Rows from block 5 of a small multi-label audio tagger, named by matrix and row number. Rows with one number belong to one neuron. Each number is 50 + 10 x the weight over its row's rms, rounded and kept within 0 to 99. All counts start at 0.
Before each neuron's rows are labels from the 100 clips, of 14976, where the neuron reaches its highest value: "responds to" is what is common among them. Only what is clearly more common there than usual is listed. The data: single English command words and digits, spoken by a formant synthesiser in many voices.
# fc1: MLP up (model.blocks.5.mlp.fc1.weight, 480x160), inputs 0-79
# fc2: MLP down (model.blocks.5.mlp.fc2.weight, 160x480, transposed), outputs 0-79

responds to: clipping; thin (high-pass)
fc1.411:37 60 43 42 64 38 47 65 50 43 62 65 41 49 57 37 44 50 55 54 49 40 68 58 50 47 64 41 55 63 48 37 37 55 62 49 57 57 69 33 46 68 64 59 70 58 53 47 58 51 67 46 63 71 50 49 40 41 37 51 57 55 36 55 52 62 54 37 48 53 45 50 51 54 37 56 53 50 50 47
fc2.411:51 48 53 39 57 36 51 42 60 53 33 39 46 43 40 57 56 51 55 63 66 65 47 35 60 39 62 47 48 64 59 66 62 57 55 55 43 52 64 50 61 41 50 53 47 42 49 54 49 63 69 58 33 65 47 43 62 40 44 53 47 62 34 54 71 47 57 41 61 49 60 62 59 51 44 43 31 64 58 50

responds to: whispered; muffled (low-pass)
fc1.161:46 38 45 77 55 45 45 65 46 33 37 47 47 54 73 72 59 30 60 30 39 35 66 49 52 55 54 53 56 63 59 48 42 71 39 50 28 49 52 51 61 39 55 83 62 57 39 41 59 55 31 52 43 43 54 52 55 46 33 42 51 52 52 42 32 64 48 41 48 55 38 32 57 54 57 64 57 43 45 53
fc2.161:54 55 50 57 53 51 50 29 44 33 46 50 50 49 52 28 40 46 48 54 48 47 65 53 62 54 48 58 49 60 56 56 58 53 51 47 59 50 67 57 48 52 48 48 46 59 48 57 36 61 49 66 55 57 35 37 50 68 37 43 44 42 38 44 54 66 64 46 54 56 68 49 27 67 55 40 37 74 46 44

responds to: clipping; voice: child-like voice
fc1.151:52 58 42 60 55 58 50 32 54 40 40 55 64 45 52 40 45 51 61 46 46 59 33 52 61 23 50 43 73 48 53 68 46 67 48 44 61 45 62 62 48 34 49 63 47 46 31 54 70 55 54 55 43 50 58 42 55 51 69 48 40 71 48 28 49 42 52 52 38 44 49 52 48 47 38 34 51 46 50 53
fc2.151:51 48 46 41 53 41 55 43 47 48 55 62 60 52 75 58 45 51 63 50 32 60 63 62 52 66 63 52 65 60 42 34 38 52 56 53 49 38 40 43 41 31 40 50 53 47 40 46 50 56 34 56 57 40 44 54 54 34 58 56 47 61 37 64 47 55 41 44 56 55 31 52 46 61 46 47 44 34 52 37

responds to: breathy voice; voice: child-like voice; thin (high-pass); /s/
fc1.47:68 53 45 48 62 46 56 35 62 57 67 51 48 69 33 47 45 45 48 48 53 43 46 43 61 47 50 32 65 49 43 55 57 44 70 44 62 35 49 45 55 33 30 52 50 35 68 44 59 56 61 32 57 65 37 32 53 54 51 54 60 38 45 56 48 58 30 54 53 62 44 52 46 35 39 54 50 68 51 46
fc2.47:52 54 41 41 66 53 36 47 44 62 50 54 59 48 60 45 39 69 43 53 51 55 47 60 40 49 56 73 41 61 57 40 43 50 40 66 51 54 44 55 56 48 59 38 59 53 51 55 30 47 50 44 65 46 44 42 63 55 54 52 59 62 51 48 48 72 53 50 44 46 51 52 56 58 51 30 51 45 47 45

responds to: /k/; /s/; voice: child-like voice; /ɪ/
fc1.18:60 41 47 46 43 46 52 54 49 55 47 40 53 61 48 51 57 45 43 57 47 39 53 70 44 58 59 34 67 35 57 37 49 27 51 36 39 47 55 32 60 49 38 63 47 46 48 65 43 54 64 40 55 64 57 36 45 67 69 62 56 61 56 53 45 71 48 49 47 30 52 41 51 54 39 40 26 55 61 44
fc2.18:37 47 59 58 56 59 47 65 49 63 68 50 47 55 44 41 42 59 59 41 33 59 44 61 37 47 47 55 58 54 57 33 53 35 50 63 48 44 36 44 38 48 61 32 40 65 30 60 47 41 43 67 47 62 64 49 46 61 45 41 40 52 65 66 52 38 59 41 41 61 59 52 62 55 42 42 64 37 46 36

responds to: reverberation; /p/; /i/; /ɪ/
fc1.383:57 31 55 57 52 64 45 41 44 31 53 63 54 63 54 36 43 54 60 48 40 58 32 52 39 61 58 48 55 62 48 44 48 54 43 41 51 53 48 49 49 30 41 57 48 57 44 49 39 26 43 58 34 70 74 46 65 63 61 56 56 37 53 58 56 49 44 66 57 35 63 44 41 50 42 54 30 61 46 33
fc2.383:53 52 51 47 37 53 55 41 57 60 54 34 48 53 43 56 63 61 47 55 46 48 49 43 50 55 62 34 46 47 59 57 63 54 56 54 36 50 53 51 42 51 38 50 42 55 63 41 50 62 37 58 56 46 51 55 53 40 70 51 50 66 55 64 40 54 48 60 49 48 52 37 55 49 69 49 62 36 46 58

responds to: whispered; clipping
fc1.168:36 57 67 58 49 44 53 58 50 42 48 45 48 39 46 40 55 49 57 58 53 49 51 42 52 68 55 52 46 53 34 49 51 26 50 40 76 39 51 56 47 43 40 66 52 69 50 55 47 48 50 34 56 57 51 45 35 45 46 74 60 56 45 59 51 30 40 50 41 49 39 45 67 63 44 49 56 49 53 35
fc2.168:70 47 67 68 26 54 41 58 43 51 53 74 40 70 56 60 46 62 58 39 28 42 34 50 65 35 62 44 41 65 62 74 52 41 60 38 41 42 51 34 42 52 43 31 41 46 47 51 50 46 51 36 42 41 49 49 45 45 56 42 33 48 43 47 51 52 44 63 60 68 53 43 57 42 56 51 59 53 48 50

responds to: reverberation; /s/; /ə/; /z/
fc1.234:43 61 61 41 53 42 55 39 49 49 51 42 57 48 60 41 44 53 57 48 79 41 62 58 62 58 42 68 40 49 53 38 60 28 37 55 68 51 58 56 58 62 56 44 40 44 49 58 38 43 67 47 74 53 35 42 50 51 49 44 50 48 55 64 48 50 42 44 67 41 46 43 59 43 50 50 47 66 49 46
fc2.234:62 48 66 63 50 43 46 36 60 36 48 33 37 50 40 59 53 57 49 55 34 56 62 55 50 61 47 67 43 33 52 47 57 63 34 46 38 54 40 54 57 39 74 55 58 54 58 49 54 64 41 58 55 53 62 49 34 36 47 47 50 51 32 42 42 69 61 62 31 55 41 58 41 63 42 45 38 48 48 55

responds to: reverberation; /s/; /n/; /ɛ/
fc1.33:47 58 56 37 51 49 44 70 60 45 47 53 46 54 23 36 44 46 53 55 38 42 54 45 50 59 62 59 53 47 40 42 66 51 38 44 49 48 53 54 46 49 29 38 43 47 64 36 37 61 49 64 50 59 45 41 36 56 53 52 54 59 47 37 49 50 49 44 36 31 60 62 28 57 41 72 41 59 39 47
fc2.33:43 59 47 58 50 48 71 54 51 38 47 61 24 42 38 64 41 67 63 44 44 47 60 35 50 43 47 50 72 51 69 56 30 61 65 50 41 50 50 57 67 53 47 55 31 46 31 55 41 57 49 28 55 75 27 46 53 47 45 47 57 67 53 53 29 46 51 52 36 55 46 55 55 45 38 36 44 36 66 47

responds to: /p/
fc1.175:45 50 50 41 43 57 41 34 50 37 42 59 46 49 61 36 57 36 53 40 60 43 51 37 45 22 47 45 55 62 53 58 49 31 45 73 39 52 59 41 51 43 10 44 51 59 43 56 47 49 50 48 49 48 56 55 66 35 57 45 54 73 61 50 56 23 55 49 50 43 40 54 32 36 47 51 58 35 49 45
fc2.175:52 57 56 38 29 44 59 38 42 46 48 31 47 48 54 54 47 51 53 53 54 54 45 57 46 54 64 60 66 46 38 48 64 55 45 64 46 43 48 45 57 29 53 61 63 61 31 48 47 62 33 49 63 69 34 46 62 39 48 59 46 54 53 50 53 47 53 53 43 48 67 52 44 63 60 42 31 41 50 60

responds to: /n/; /dʒ/; word: change; word: down
fc1.434:50 47 47 52 63 61 51 64 33 86 39 51 53 62 48 64 56 32 56 41 56 60 43 39 32 50 47 50 62 62 50 57 59 40 63 59 61 43 47 42 38 45 38 33 49 52 56 49 63 49 52 36 47 56 69 52 53 61 53 36 46 30 46 34 39 60 50 51 53 52 37 67 58 52 47 49 22 80 61 38
fc2.434:28 44 49 32 75 58 49 66 41 56 47 57 57 49 50 45 53 57 41 46 41 44 44 40 50 45 42 53 27 62 63 59 65 49 57 51 62 54 36 57 58 44 61 25 50 42 40 67 46 55 51 55 36 48 68 34 55 49 42 51 58 78 44 43 42 62 39 43 55 52 48 61 61 44 55 60 62 66 52 61

responds to: whispered
fc1.355:41 59 49 37 65 51 51 60 29 48 55 44 40 60 47 43 49 52 66 49 35 50 63 49 53 65 46 45 50 69 43 34 50 43 38 57 50 62 45 52 46 35 50 52 41 57 41 66 30 51 42 54 53 50 60 35 57 27 41 53 51 82 45 55 41 73 56 69 56 47 66 41 49 60 50 67 69 39 55 56
fc2.355:38 57 43 58 54 50 50 46 19 51 46 62 48 58 45 40 53 39 54 39 46 36 43 46 54 51 60 59 24 48 42 56 53 46 47 47 50 57 62 59 41 39 64 44 54 30 51 60 55 41 58 55 59 40 40 49 45 46 46 66 45 45 27 66 63 45 62 51 61 53 43 45 50 54 51 59 61 39 46 53

responds to: reverberation; /t/; /d/; /aʊ/
fc1.328:47 68 51 75 50 48 52 35 41 55 38 44 59 44 36 50 60 50 67 46 46 54 42 45 51 51 66 38 49 69 52 55 38 48 50 36 36 68 48 59 50 32 69 50 47 54 35 36 57 78 60 65 47 57 72 46 67 63 62 72 47 52 48 60 39 48 59 50 55 51 53 36 61 50 56 57 47 45 44 54
fc2.328:53 48 57 54 41 58 37 42 58 56 50 37 63 61 59 45 52 59 63 51 50 49 46 54 43 47 46 64 67 56 64 46 49 44 47 53 42 47 28 72 54 71 47 48 50 31 52 53 34 54 53 50 65 47 50 58 53 37 50 63 45 49 55 47 46 45 64 48 47 48 42 39 60 52 60 46 58 68 59 46

responds to: /k/; /t/; /ɪ/
fc1.426:49 54 48 44 66 49 48 42 63 55 64 49 50 53 46 51 69 51 54 46 38 50 60 54 46 41 55 38 69 47 53 29 43 52 50 26 49 47 38 50 50 51 68 62 34 41 53 47 41 51 53 38 62 36 51 46 57 26 61 50 41 40 54 46 41 40 50 31 48 43 64 58 40 39 52 37 43 45 51 37
fc2.426:37 54 64 54 54 45 44 40 58 55 59 48 57 43 44 61 52 59 50 58 54 58 36 54 36 34 53 52 52 44 53 50 35 41 54 40 34 31 49 70 57 67 52 51 57 28 48 59 57 58 39 73 59 68 44 55 52 38 50 40 41 47 75 62 54 52 54 41 41 54 58 56 53 48 53 38 37 51 58 34

responds to: /w/; /ð/; word: weather; word: one
fc1.342:40 59 44 59 47 51 60 55 40 45 60 44 59 40 63 51 47 35 55 35 49 46 40 63 60 48 47 48 46 40 45 56 30 42 50 34 45 47 45 64 70 51 44 50 42 53 33 62 36 33 30 55 62 50 50 67 54 70 51 58 63 39 54 59 53 55 44 57 44 61 53 57 48 36 38 53 44 54 39 58
fc2.342:45 42 55 56 62 50 54 71 31 53 56 61 48 50 55 42 42 58 59 27 52 59 36 44 52 54 45 51 52 42 35 42 26 43 43 64 41 33 55 53 24 57 47 65 64 54 43 41 35 61 29 48 56 58 48 43 55 53 44 41 71 34 49 35 65 42 56 43 38 51 61 47 57 48 52 51 37 30 50 44

responds to: reverberation; voice: child-like voice
fc1.153:41 69 54 54 56 47 54 66 43 48 62 60 53 61 53 36 60 43 66 55 53 54 41 52 54 53 43 58 62 59 62 48 52 38 52 64 35 46 54 59 59 36 52 73 54 51 35 43 49 49 49 49 36 62 39 60 44 54 77 44 66 52 45 54 46 43 49 47 61 48 23 58 29 41 56 48 46 57 43 47
fc2.153:57 57 50 40 44 64 50 32 65 55 38 65 54 41 47 65 45 64 47 56 41 54 60 41 49 66 51 45 45 49 48 52 55 46 42 54 63 44 63 52 67 52 25 63 53 56 52 74 64 65 52 67 41 54 64 45 55 61 47 45 49 55 39 62 52 48 60 33 18 32 52 49 40 36 42 40 44 44 44 49

responds to: whispered; voice: child-like voice
fc1.272:40 61 50 60 52 45 50 55 33 51 53 47 47 68 54 54 47 37 39 45 35 36 54 49 56 76 40 46 44 43 43 36 52 38 38 45 50 52 53 57 35 33 47 51 55 53 58 66 47 31 46 36 54 58 37 32 50 43 52 38 52 66 58 46 38 77 45 60 65 56 62 50 42 69 55 54 62 48 68 39
fc2.272:38 49 57 43 54 54 49 43 26 40 51 43 53 48 49 19 55 43 52 38 57 56 48 62 54 42 55 49 46 46 29 54 62 43 55 73 64 61 47 56 56 43 59 47 51 61 43 65 56 44 54 48 63 22 49 49 37 47 60 59 39 24 56 60 46 54 65 51 45 57 32 58 44 61 37 64 45 58 48 46

responds to: /k/; /æ/; pink noise; /b/
fc1.164:63 38 58 56 51 44 62 66 37 48 39 32 43 53 54 42 58 59 42 52 58 70 35 33 53 40 64 64 66 51 51 58 57 58 44 45 61 52 42 53 54 69 46 36 39 59 56 63 54 39 55 57 57 48 38 64 50 49 47 49 36 47 40 46 46 33 49 56 41 41 36 52 46 56 59 63 60 45 36 61
fc2.164:57 42 39 58 37 52 54 69 26 44 44 45 37 51 37 59 62 60 45 52 60 55 69 48 55 52 40 41 41 53 43 47 61 53 48 52 46 57 62 45 59 30 42 54 43 40 52 35 60 53 40 34 43 62 75 42 56 46 43 54 54 50 34 39 60 42 43 64 62 56 63 54 50 43 47 54 37 54 49 56

responds to: /w/; /ɝ/; /ɛ/; /ð/
fc1.96:47 60 53 49 30 45 43 36 41 47 50 26 47 37 46 49 46 35 73 50 46 51 72 60 54 42 53 45 54 49 39 43 48 48 64 42 55 54 63 47 46 56 51 58 46 45 60 57 49 34 30 44 65 61 49 41 53 46 35 60 56 41 33 37 59 45 55 47 63 57 57 53 41 51 43 46 44 74 57 58
fc2.96:60 64 62 46 33 41 23 50 46 48 57 49 34 48 59 57 45 38 46 52 28 47 42 47 52 45 40 57 55 54 55 57 32 46 36 56 59 34 68 48 70 56 60 35 65 51 44 64 57 43 49 26 51 54 44 38 36 35 38 50 43 64 69 60 51 58 45 50 38 52 48 49 33 60 43 54 31 37 29 49

responds to: /w/; /n/; /ʌ/; word: one
fc1.343:47 48 63 28 58 60 69 48 39 45 48 36 36 49 60 56 51 43 46 51 44 54 56 48 75 64 48 54 46 45 49 63 55 49 27 48 41 46 38 57 48 56 50 46 57 33 33 50 51 67 44 67 55 50 34 50 25 45 57 43 60 31 51 40 46 38 59 51 42 52 41 48 39 21 44 46 44 57 42 45
fc2.343:45 56 50 33 55 50 31 58 58 55 65 42 59 58 47 49 57 44 62 35 55 44 53 71 50 63 38 54 61 39 49 46 42 42 55 62 51 27 61 52 43 58 50 55 44 36 54 53 43 62 42 48 55 67 48 38 31 52 50 60 56 52 58 56 61 46 55 49 56 43 44 53 40 48 55 46 52 65 42 38

responds to: /k/; white noise; /ɔ/
fc1.83:51 64 57 33 56 30 40 45 56 58 64 58 38 43 66 38 50 38 66 34 66 58 35 50 58 44 51 72 64 44 63 61 49 64 47 36 42 61 57 38 58 61 50 45 59 42 42 50 44 52 39 40 50 47 55 71 37 48 34 45 50 69 53 65 54 32 59 54 60 50 35 41 46 43 41 54 42 61 43 52
fc2.83:65 49 47 50 51 39 47 58 36 59 43 46 58 60 42 59 54 66 54 46 58 57 53 58 38 45 37 50 45 23 64 37 65 57 36 38 52 57 54 50 59 50 56 50 57 68 64 41 49 46 50 70 34 65 62 47 49 34 59 40 58 57 45 57 51 30 48 54 71 61 54 36 35 72 45 79 60 50 35 58

responds to: clipping; muffled (low-pass); /aɪ/
fc1.58:35 67 33 32 44 57 55 49 36 46 53 48 49 40 52 36 55 49 47 59 55 51 42 70 47 39 62 43 65 78 44 35 52 53 32 59 45 52 61 40 45 69 46 43 46 56 58 59 58 38 51 67 42 44 48 71 48 59 32 68 51 55 40 54 45 46 27 45 52 47 48 75 53 66 57 48 34 38 59 50
fc2.58:58 52 52 50 57 62 49 59 51 67 48 45 55 31 38 45 49 44 53 55 51 53 47 38 61 39 67 33 38 49 53 59 77 49 43 39 63 46 48 45 44 60 56 55 71 50 53 49 51 48 41 44 68 56 41 58 39 47 46 45 53 62 42 53 50 47 60 53 55 59 61 60 46 45 56 68 39 66 43 52

responds to: reverberation; thin (high-pass); rumble; /aɪ/
fc1.220:52 22 42 66 45 40 61 35 50 61 48 51 60 36 51 45 46 43 36 54 56 43 62 46 44 52 43 47 66 48 47 50 45 63 49 48 46 43 55 51 47 52 66 46 41 61 28 35 62 47 44 59 65 39 36 69 60 55 40 37 56 51 61 43 60 55 58 42 53 46 53 44 42 58 50 64 32 61 60 54
fc2.220:31 50 52 48 57 53 26 55 54 49 23 35 50 41 46 47 58 73 35 50 48 42 53 53 28 46 66 58 65 53 45 60 54 29 47 49 58 46 47 38 61 55 47 50 25 61 56 56 52 62 57 46 57 54 58 54 44 50 61 50 39 56 55 49 54 35 53 65 59 65 56 37 60 49 53 54 41 54 56 49

responds to: /w/; /ð/; word: weather; word: one
fc1.186:58 57 50 45 51 42 48 39 41 30 68 49 40 50 64 43 49 46 65 35 52 45 56 56 63 45 59 52 51 55 36 44 60 49 55 39 57 22 33 47 70 72 46 39 52 50 36 60 55 42 33 37 60 60 34 45 58 53 52 47 56 48 44 47 55 45 56 47 46 66 46 42 48 57 46 66 37 68 29 61
fc2.186:50 55 32 50 52 54 52 54 58 55 62 47 45 55 51 39 65 32 54 41 61 47 52 49 42 48 44 53 64 33 36 71 55 38 54 57 44 35 58 40 57 52 51 48 55 55 40 57 53 38 40 54 70 62 43 60 60 30 55 47 60 39 45 62 61 66 47 35 51 39 62 45 38 54 50 38 46 52 34 50

responds to: breathy voice; voice: child-like voice; /ɔ/; /f/
fc1.31:56 59 35 52 50 42 54 67 55 59 60 37 52 53 58 41 45 42 51 36 44 62 49 37 45 58 55 45 46 46 53 37 58 44 30 46 26 40 36 61 49 29 46 74 53 37 65 46 64 43 64 38 45 49 41 64 46 40 48 41 54 50 50 71 47 56 51 39 48 43 63 53 53 26 54 54 54 58 45 55
fc2.31:31 46 42 37 46 40 68 51 59 48 66 61 45 39 64 56 51 34 64 66 63 45 47 63 46 39 40 39 72 47 44 37 36 51 63 46 47 37 48 37 47 29 57 55 47 62 59 45 62 49 37 57 57 59 54 57 56 40 51 41 63 53 38 45 45 51 52 58 26 45 42 71 52 53 42 50 32 57 54 56

responds to: /i/; /ɹ/; word: three; word: repeat
fc1.322:61 43 41 67 63 40 57 57 32 60 55 64 60 42 58 61 33 51 41 54 38 50 47 60 35 66 54 44 47 44 46 56 43 69 44 60 49 55 39 48 35 56 42 50 49 53 68 53 49 47 39 60 33 62 51 59 45 58 47 55 47 36 48 34 62 47 52 65 47 54 45 51 42 44 45 62 31 57 54 42
fc2.322:42 62 58 45 40 52 66 49 56 47 45 57 62 60 61 66 51 57 40 74 27 58 46 63 50 64 45 42 62 36 54 39 48 42 42 36 52 55 60 47 49 28 46 51 49 45 39 63 45 39 50 53 43 63 44 53 45 46 60 38 42 55 49 67 50 39 53 55 43 45 65 25 60 71 58 62 42 52 49 36

responds to: /i/; /ɹ/; /p/; pink noise
fc1.299:59 44 48 47 65 43 53 69 54 48 55 49 39 39 47 40 54 60 45 54 60 63 50 57 44 67 66 45 60 54 50 36 67 51 38 30 53 53 61 46 36 47 46 71 56 49 56 54 45 39 50 51 37 59 55 64 35 48 50 46 55 43 60 44 46 43 51 53 52 72 47 34 36 50 68 51 46 49 35 47
fc2.299:63 45 52 64 63 52 31 43 40 50 52 36 61 56 42 41 47 59 53 50 60 62 38 56 32 48 45 56 69 44 51 49 55 46 49 48 42 54 48 46 35 44 33 35 37 40 48 54 56 49 48 55 57 31 49 49 64 51 52 43 57 45 32 60 43 25 49 51 66 48 42 44 51 52 42 56 63 63 37 53

responds to: /k/; /æ/; /ŋ/; word: thanks
fc1.79:47 41 60 44 47 26 50 38 38 51 55 52 42 45 56 53 51 54 49 41 71 40 45 46 64 57 64 54 69 33 45 63 40 54 43 68 62 58 55 57 48 42 58 40 36 63 58 54 55 41 49 76 53 53 57 54 48 55 48 36 59 52 39 45 52 27 31 53 47 54 49 51 37 55 48 59 61 50 68 59
fc2.79:45 41 51 45 35 62 56 60 57 58 39 60 63 55 40 47 51 68 46 53 46 49 63 48 30 41 48 45 42 55 33 55 40 56 38 46 43 37 44 46 42 62 47 55 54 48 59 48 61 58 38 35 30 40 42 50 53 53 60 57 25 35 44 47 55 39 43 68 48 47 55 64 56 53 48 55 63 45 44 50

responds to: clipping; pink noise; muffled (low-pass)
fc1.224:69 29 36 52 56 45 37 48 64 45 45 53 54 37 69 51 56 49 65 54 57 46 63 47 77 38 42 34 54 55 53 38 43 44 60 56 50 65 67 43 35 60 52 75 48 47 34 55 57 56 56 54 52 46 44 49 36 53 69 45 30 49 29 71 32 48 64 41 57 55 44 54 68 56 64 51 42 42 42 46
fc2.224:43 47 63 59 35 59 55 55 48 41 63 46 47 52 46 58 64 58 43 58 38 50 47 38 60 61 38 48 44 46 55 45 36 47 41 56 59 43 46 49 63 64 52 41 50 61 41 52 35 53 49 24 50 57 45 48 50 40 45 65 77 43 32 47 29 55 52 53 53 48 63 49 54 54 47 52 49 60 41 38

responds to: breathy voice; voice: child-like voice; clipping
fc1.454:53 59 43 47 65 60 64 51 49 56 27 20 49 65 70 44 74 46 42 48 57 47 40 54 46 39 54 44 75 46 48 28 44 43 36 40 57 48 45 50 64 34 43 69 39 43 58 45 58 56 35 56 45 58 47 54 50 47 37 54 37 44 29 55 54 46 62 51 47 55 41 63 51 40 30 49 61 57 50 51
fc2.454:60 49 54 54 55 44 33 30 71 51 55 49 46 54 59 47 58 65 56 53 41 34 58 57 48 64 48 46 37 39 51 55 43 35 41 30 57 40 51 57 64 79 59 56 56 51 53 33 75 42 42 44 74 67 42 51 45 56 49 56 61 46 60 79 54 54 40 74 53 55 52 47 52 57 55 59 41 47 35 61

responds to: clipping; voice: deep voice; /oʊ/
fc1.94:43 40 28 46 58 55 48 39 40 67 27 35 44 40 63 50 36 31 46 44 38 38 54 45 47 49 69 63 53 75 54 43 56 52 46 47 54 69 59 44 46 44 31 55 53 42 41 50 55 47 51 56 60 44 53 37 19 33 53 59 63 56 45 58 35 43 63 50 52 69 43 53 55 63 46 54 40 52 50 31
fc2.94:52 46 38 47 50 39 51 56 68 49 66 42 48 34 40 62 46 43 50 49 36 49 37 56 57 20 39 47 57 45 58 54 38 76 47 35 52 51 57 59 43 69 59 41 66 50 70 59 64 48 53 74 48 64 52 47 67 61 57 59 56 53 67 44 46 53 46 74 54 38 55 47 48 41 59 31 47 57 52 47

responds to: /k/; muffled (low-pass); /z/; /ɪ/
fc1.225:47 40 38 51 44 51 41 51 61 48 57 46 37 47 49 58 60 48 44 43 33 44 46 50 35 25 54 63 66 41 52 59 59 48 42 29 57 20 35 63 40 53 67 43 41 59 66 53 51 56 49 41 46 59 43 57 44 55 34 51 48 55 51 48 45 40 48 45 68 38 60 50 43 50 55 56 37 43 47 47
fc2.225:34 52 59 62 29 40 60 39 46 47 45 24 42 37 53 41 57 58 41 34 47 49 47 53 73 43 42 43 34 59 63 50 45 47 50 66 55 69 61 33 57 47 54 41 79 56 51 52 39 65 61 57 44 41 67 44 45 60 49 55 41 32 26 61 56 50 51 46 56 42 43 38 62 60 41 54 35 67 54 53

responds to: breathy voice
fc1.215:51 46 60 36 49 65 46 54 66 59 52 56 33 44 57 45 38 44 62 41 49 46 45 58 58 62 36 34 49 54 60 48 40 42 44 36 45 57 34 56 39 24 34 52 53 41 44 32 47 53 52 55 29 39 29 41 45 70 42 57 50 83 59 44 41 39 31 67 49 56 47 60 44 40 57 38 47 44 68 41
fc2.215:55 47 43 45 48 42 44 38 48 57 50 47 29 69 46 48 47 60 44 55 41 43 54 66 50 45 51 50 58 52 47 36 61 55 50 77 50 57 31 36 41 52 45 39 24 47 52 50 50 44 45 64 55 38 50 58 60 36 39 42 38 60 60 74 54 66 35 56 40 51 69 55 53 58 51 42 46 34 52 44

responds to: clipping; voice: child-like voice; /oʊ/; muffled (low-pass)
fc1.365:64 52 31 60 50 53 45 51 47 44 51 58 66 42 45 58 43 42 52 65 51 52 50 58 62 39 46 65 43 44 46 48 64 51 60 45 59 48 46 64 37 39 55 74 72 43 34 47 56 65 32 48 52 50 63 33 44 61 49 42 48 57 56 65 55 55 65 44 44 67 48 58 57 76 48 48 57 39 53 40
fc2.365:69 56 31 52 55 50 44 38 55 62 65 42 53 27 53 51 47 54 49 51 52 42 59 51 44 54 63 66 52 56 68 48 55 44 57 49 38 52 43 47 49 45 52 41 46 66 66 63 45 40 63 40 51 45 31 68 46 36 39 38 57 48 49 63 50 50 49 51 36 46 41 59 65 59 60 51 48 38 46 38

responds to: /p/
fc1.7:47 64 43 54 42 34 46 51 48 50 60 55 54 45 35 34 53 45 52 55 60 43 58 45 52 40 48 52 48 61 49 50 36 58 59 74 44 37 61 59 57 30 38 35 35 62 58 41 45 40 57 36 51 29 33 65 39 50 52 46 62 76 71 65 70 49 55 39 55 41 44 41 55 53 40 50 59 45 43 69
fc2.7:39 68 52 57 56 39 45 43 60 62 56 57 51 49 61 57 53 47 39 53 54 42 42 51 54 40 54 52 52 52 65 39 52 48 53 49 43 59 53 52 58 54 40 45 51 69 46 40 52 42 52 57 46 22 35 56 43 29 51 50 47 53 36 45 61 56 34 44 53 40 52 36 44 46 54 51 48 62 43 59

responds to: /n/; /oʊ/; word: no
fc1.30:33 39 46 48 45 40 63 70 57 42 49 61 65 41 54 52 58 60 61 51 59 28 52 69 51 66 54 57 55 49 33 31 61 56 44 53 55 45 43 33 56 40 39 44 31 53 53 45 49 52 43 70 54 70 40 58 37 43 45 51 64 51 26 32 47 68 56 43 58 49 53 51 53 60 51 59 46 49 57 61
fc2.30:49 52 61 41 54 67 61 41 45 31 58 57 47 53 29 58 58 31 52 56 41 57 45 46 50 42 54 40 33 55 61 43 69 64 45 51 38 53 47 57 43 48 62 43 72 53 43 45 67 45 63 37 47 64 38 55 56 49 52 73 62 46 39 45 40 48 46 51 51 57 64 48 45 60 53 53 57 60 54 65

responds to: /p/
fc1.278:46 41 51 54 38 46 72 48 66 44 49 61 44 43 50 36 40 58 54 54 58 44 28 47 60 49 57 42 62 46 52 54 35 32 35 56 51 60 49 52 39 45 52 54 61 58 43 38 61 67 51 55 72 46 48 44 43 45 59 51 63 73 58 37 58 37 44 68 53 42 48 42 48 49 49 49 51 72 45 43
fc2.278:49 48 61 43 57 49 49 48 27 62 63 38 57 43 65 71 43 34 51 55 55 37 38 59 50 39 70 36 58 54 51 63 54 34 57 57 63 50 47 42 52 48 51 49 35 53 47 36 44 63 82 46 50 58 37 61 57 46 61 44 49 48 47 50 43 51 49 37 53 51 39 59 51 41 54 51 38 42 40 56

responds to: /k/; /z/; /ɪ/; /j/
fc1.427:45 54 46 50 45 54 28 63 38 68 53 40 56 45 41 52 62 58 59 45 44 34 56 39 50 55 50 53 73 41 44 35 41 55 71 61 54 55 51 42 52 53 38 56 57 52 40 52 63 40 48 41 43 41 63 59 44 55 67 58 53 51 44 50 43 47 52 54 52 46 38 47 50 56 61 61 26 46 38 37
fc2.427:54 51 46 60 45 49 60 55 32 41 50 61 38 50 63 67 34 66 44 36 74 54 39 62 44 57 60 38 44 55 51 51 46 40 64 39 50 48 49 57 44 47 55 74 35 60 52 47 57 40 62 70 71 62 55 67 35 53 41 58 50 41 52 60 43 60 61 48 58 56 35 52 54 27 45 53 60 24 42 36